From a checkpoint of a small image captioner.
Model: 6.25M parameters, encoder arch swin, encoder norm layernorm, encoder widths [64, 128, 256], decoder width 128, decoder layers 10.
Training: adamw at rate 0.0016, batches of 128.
Data: trained on rendered roads seen from a driver's seat, with toy cars, trees and houses, 145000 training examples, 8.2 epochs.
Rows from block 2 of the image encoder of a small image captioner, named by matrix and row number. Rows with one number belong to one neuron. Each number is 500 + 50 x the weight over its row's rms, rounded and kept within 0 to 999. All counts start at 0. Numbers have three digits each.
After each neuron's rows are labels from the 100 images, of 14976, where the neuron reaches its highest value: "lies over" is the class under the peak; "responds to" is what is common among them. Only what is clearly more common there than usual is listed. The data: rendered roads seen from a driver's seat, with toy cars, trees and houses. In brackets: how many of the 100.
# fc1: MLP up (encoder.blocks.2.mlp.fc1.weight, 512x128), inputs 0-127
# fc2: MLP down (encoder.blocks.2.mlp.fc2.weight, 128x512, transposed), outputs 0-127

fc1.275:541428569518486479537552546415552487478478485588489513421447429557486469500504524411428531512501455417441487470567502486498473453496490506473508524474474460528482540433476491445557450512419428565453498439499558492535510493549440569595493543477519456516522579513488468569541496509529491530558509509546488351487455491487597569502709527542482469497435509574494623487430399435502481515529
fc2.275:463482501357545561530516450497470434504454473504476474465500490428522510640505434551510597440488545446538533477587504490516399468456589539464494466505491467402465476520493554440508361536509624436482364558601566534369556547523521488559467529452494508521486503512501488554514522500498463445528497488511481600505448445530527520508564513477474517505473496409494569569563498495492452549483
lies over: road (66)
responds to: double yellow line (62)

fc1.118:474503547523536539415473524505583464451493584566519530416480459515572520444516504506481387533469566519368506471542538502479460498474472522513496519509557463475478511521434478497566491527402569501433563490488569471493420469547511486507545461495601564527495496426436359558559605503545523449525531457469505383559580484495454540393555451462499528506389536547580537568478446452551451502538
fc2.118:511460462516478537441464401443396511506516498532464546391492448403506427381421559559462561446503461532455527535486522555500476592501443450470510517437480507452495439534546396593527563473463544427590585447479492499568493484543527478448562482576505526562510507568507511510427489444496463483512444520518521642584461405550560465513585574553596514488534497496480521445517529492493501524539
lies over: pine (46)
responds to: pine (65)

fc1.233:477486565507506555419490486368523464532421517511455554488523512492650471584565590519460492571617455492431454416592494472542541396515521553481557454496529420579489554547441398496570472421480521495498545483450471507537507481548477484489544569599490456512600494490421394504455467468537538543467535491501425521599487524498499562536556457513509499470446496559486471472516499485434523485572
fc2.233:460524500467467468468468588520541590464489486461436502606523576507497505503475569462548448587356503558420434524380489473472547490481465493533487531542594656501555469555473481579479546498481506437411461537463458475439541501502475504550371476599489516470460552474489454537446510492534495501431571538535485519421519520408521491512482530521497523497548505431567486400468579555500495445422
lies over: sky (95)
responds to: dusk (72); tree (61)

fc1.409:484548505506575458470527519519613436513439547523437506538448505485518572588550509505496345480533551515433524520533466532472521518418431491431507485486511521540526574492395487575532565511543554512419466504477519568416456543570491456460498477532566502534464444371447377526521530524479516487455516423442524486567492509510453599501499407477465450546440609533606538487460446444521445539503
fc2.409:559423474465502507482519514456469492524501442591551552417498432515512471506477568538547497474455439585439427501424555489471510617530492510547461583480519647478528419553550420468448464478457457457436506530496488452582530473466472485551536543553509680480441543500462467487481507470448564516475556565540512505494527443452600484426511602469483527488548500499475492433469588567434433441458
lies over: pine (69)
responds to: pine (75); dusk (69)

fc1.312:577520556459420552564504508442543472526474493478503430525503552530423450588524510454484569511553495472461504553538457644418478591549485492397551523421452520538515517417514568485498409424474502588531479406436483533524554424512427529470561514445507452571471570509488538581462530453523481581505500479535494516422431501482488531585470542469487508557540521509434575429483467541467379484414
fc2.312:442462546491510416489582559582462484452444583572504559453491463525486466430488480452433529534476517510524512513510592531576450422421492519440551417426511397468505539530484462544606462594433481473575519485597525520476540574409585528518525502505504477469521455475462505463599464495485487489490448475463607517536505454479516544466613487477492446402499409421499458544522439449554584466560
lies over: road (60)
responds to: double yellow line (73)

fc1.17:539569450485559531513503547477518492424508475512621521525632539552555499569464470548508466559539543483477461434586511507623476471439509531536469553470561424443455502425478426469465506432509567521454500597424532511461403473483553484600553463520527521520533538447481499603488476508604502434409542556535508525542461466415523537451453529477404529572480534411499436531509539469524415458479
fc2.17:415589522572571457493439599548542467551442488506552521542426557522541491529460468537488492559452550528479569481507420451559500446508481463519539460538482530452510541513421437538447540478467429528524558500483521547532418418526521477582546521528504453434527487482461463490453383460604394551579544548561463481484522508591470412505503505506470386527484527510469504412442537411505534414624
lies over: verge (95)
responds to: sandy verge (71); house (60)

fc1.287:486576443573462410496513453481511442510470540571490623452599451465436452450497406628473494497504467536521499617506459525607463468437439534522498471395591491547501541619478386513437560466542530576557495538453417538532553583441502549448524494493540490522460481439476540517509486448505433468438527461482465511578417477513449498522581468494504514555489598513504502481513475531486502548466
fc2.287:497515579507504425518487556597503592493484485447570398373486546606453556495500487456492476456550462476476478474506488503493522446480571522435484467515421584492357504469444520576465491511495533539509485512540494452468559532479556431479475501511551565465520505486426415479549573580462555373478571613491482457505569517537482596443511580445508449457410425519533482487565427500545485523509
lies over: sky (96)
responds to: tree (67)

fc1.225:509606557528482429512459484418463472430562512488477486457573469552444453501493474490493464580487597474523430537529503620487516466462411572473460518502586490514447490579521579562549525390380443455599554500443522509537473488480559451437582455449470450484512501506471512611553501479667492465489530508555426473527477551424481493464553502497400539501485471542486541574520526462478496522530
fc2.225:518477421554513504528400548502466561504559500452539522569467531525557474482513548503454468478487503433520493581456425495470487532503461466487467476490502617574557514531491473561476478447469419454567575462410460488607398427543479485454500508445428505410480478585493548488505463510518417499489469423427486570551512529555535351590490469589513630533503508529531541524500623487521506531581
lies over: truck (56); car (43)
responds to: vehicles: two (67)

fc1.175:615438486563614470450568526552451446506499498614506547527478426524546461487543526516459490499450435483445525474516531489534440594546542464477457605478366513489431486443516374507420500507489553560420551538481553528406423487458480550587531523487553614480456418486534461523481571480446511466517535519569549469538522483531533530455472492470503451488456564465545493599443465541448446519555
fc2.175:447574439536487463597405592550472516457480531480537516532493526466525509522480505503478424506503538514549480548546432404492504477382520611449426511435626465470516492577475558532545531485524483419498552512488541518518487477458421539525433554562491504541435508487536439478599500418521454618457508525348486469521467543574438454479496457449557509557493464464566536439584564547540454458499
lies over: house (34)
responds to: house (60)

fc1.97:455466519516485498456492523508457445513473492519464562555575518519566478476528529499494481535533491427473426539403513576533514496483523507315494590495537414540537551620472382489550530518393486581554543435438586538560437436440552505499545541508475561541575455527477463552514478462486413555536466453451497495484483478523622530515514439566433530502489502537520534514398415463444544486559
fc2.97:449589545480478584555406440391411486588457454474422420487531587591512510487474542466511497455498445439553533463500450518523522501549572521574502492497453511448469451514529476451479462556490533531471434522515553547475416500524517413493497539453520426511511386548544472575460499541523591522467560578542470420463478544508446485543503514568547520622501462580421412579546486542477503406463
lies over: verge (75)
responds to: snowy verge (64)

fc1.256:601540481496564420510530443474474472483478473488560464461559456468427527461509450417526573580457538450463475491428503492457542588506456497539471521457511481541425521409504575521551526550417483527456512452537585520480480467584532546475505482450508568545412455580565524524528513506482546481542361494563574434430585557533584464427436419558448486535448497428512444585426458482568462562497
fc2.256:420489540570464494505523537497492603478583545475502468445550606446429508497571604563513445507541498521509527587506427521567481423406425502465394478500571619457503444491479515578490540471470540453529479528457488444463485529448501455560533433505498525429592519488451477485471492462579512554362538567461470555506432482518443528519518545471424515471511498479506485445631407455505535568467
lies over: pine (31)
responds to: pine (69); snowy verge (64)

fc1.105:605436466534468527553642579526517422437522509517547584455476430501555500560534427482474539458516442474398491438604473485502418592511641494469572529428399479463406525488472452511536504459483642528434487460459517567432495529511458544539472538457529514519572449509538504473491514435489471476540456491503528488480563467425582534471547437536540484504457553530535499503516425470477428483487
fc2.105:572497329441433489528510541517483547510550521557459587532463541495382452511476487561456456500519451554489611513631520476502538500535468489518507522500498456488514496548514452556529497568508533543494484484445429539550500434515476524526477484597478456446492448517410481444418435505488544565455441481453497565582382542585457450550506585585548513504422557436481552458510514520407533579482
lies over: tree (35); house (32)
responds to: tree (61)

fc1.193:585520516522505561445601521579481434435524525557464544608530521510500519582534522444368458426436511462510487428461525541462573454517512472488629514483560534482548485559510498537540593562456549493540475490512466482489440377441461465433560475506524545557480402427459457574498609494528526491380490513485483546503440514411537514418493504533460473520466481549524420554515432547459498496555
fc2.193:517440436555587556499461504561399462596543458564514511495499461426541475404532479578467528492543427532480592554506533465402505524525426482541466468567486480453525533482486456438438490478556543586461458545452567506395407588528544377504546549514492518466512468526452519479390505480483507561449468515587531468495518431553543497607563542503481459560548518507509479494395479531456612509497
lies over: house (51); truck (41)
responds to: house (65)

fc1.340:522476497481473490457569500473602466480526495500442485534508495495550463560530470515495536470455526535452504525505462527533444403466530455468520491369490485554448581454417499586577548467476556475523457483498468626390558532480476520454486387507547458544477597499537413532540535429499492424468432406486570497547569498356521555500570472502521502495509626403553536549507526430556447517479
fc2.340:549569484581532556515392566569443528514474453538441527509514495558471466540486498386435510486456446506616537453592496505432550525471438467576512481549521553436570455513464417469489492481432469489481436519507575448424474462556451453563543589495546553557576534516442479503427437499544506542533590575513476515442507511463471467407507500488594493508560438554465597462436497524387555451502
lies over: sky (84)
responds to: tree (60)

fc1.424:500515558484419515448572511487547463401464549533593535512482342540523480504491547508512520554431506493426516581479519508578481580451499563494467511487524461531485486486513488520592502398507621471466483456457502561451529560488382553510464563482443572434462532536442418486574543357539476480517522519487570459587504380533514481454525417443556539490535552498517589480475492470456519482525
fc2.424:514486410490586476501519500418473439482489472532501526454543456477444487551503561437522511481502529500532606459546527470486569538388538527557450577505539583377517420497519479511485491455527529314488454528590528528525534555477468431487511520512503556511606572496573558467573493464500584461470480538420484520544509452489486485520481479418550534446547578485523432410534574569529418481415
lies over: truck (39)
responds to: house (60)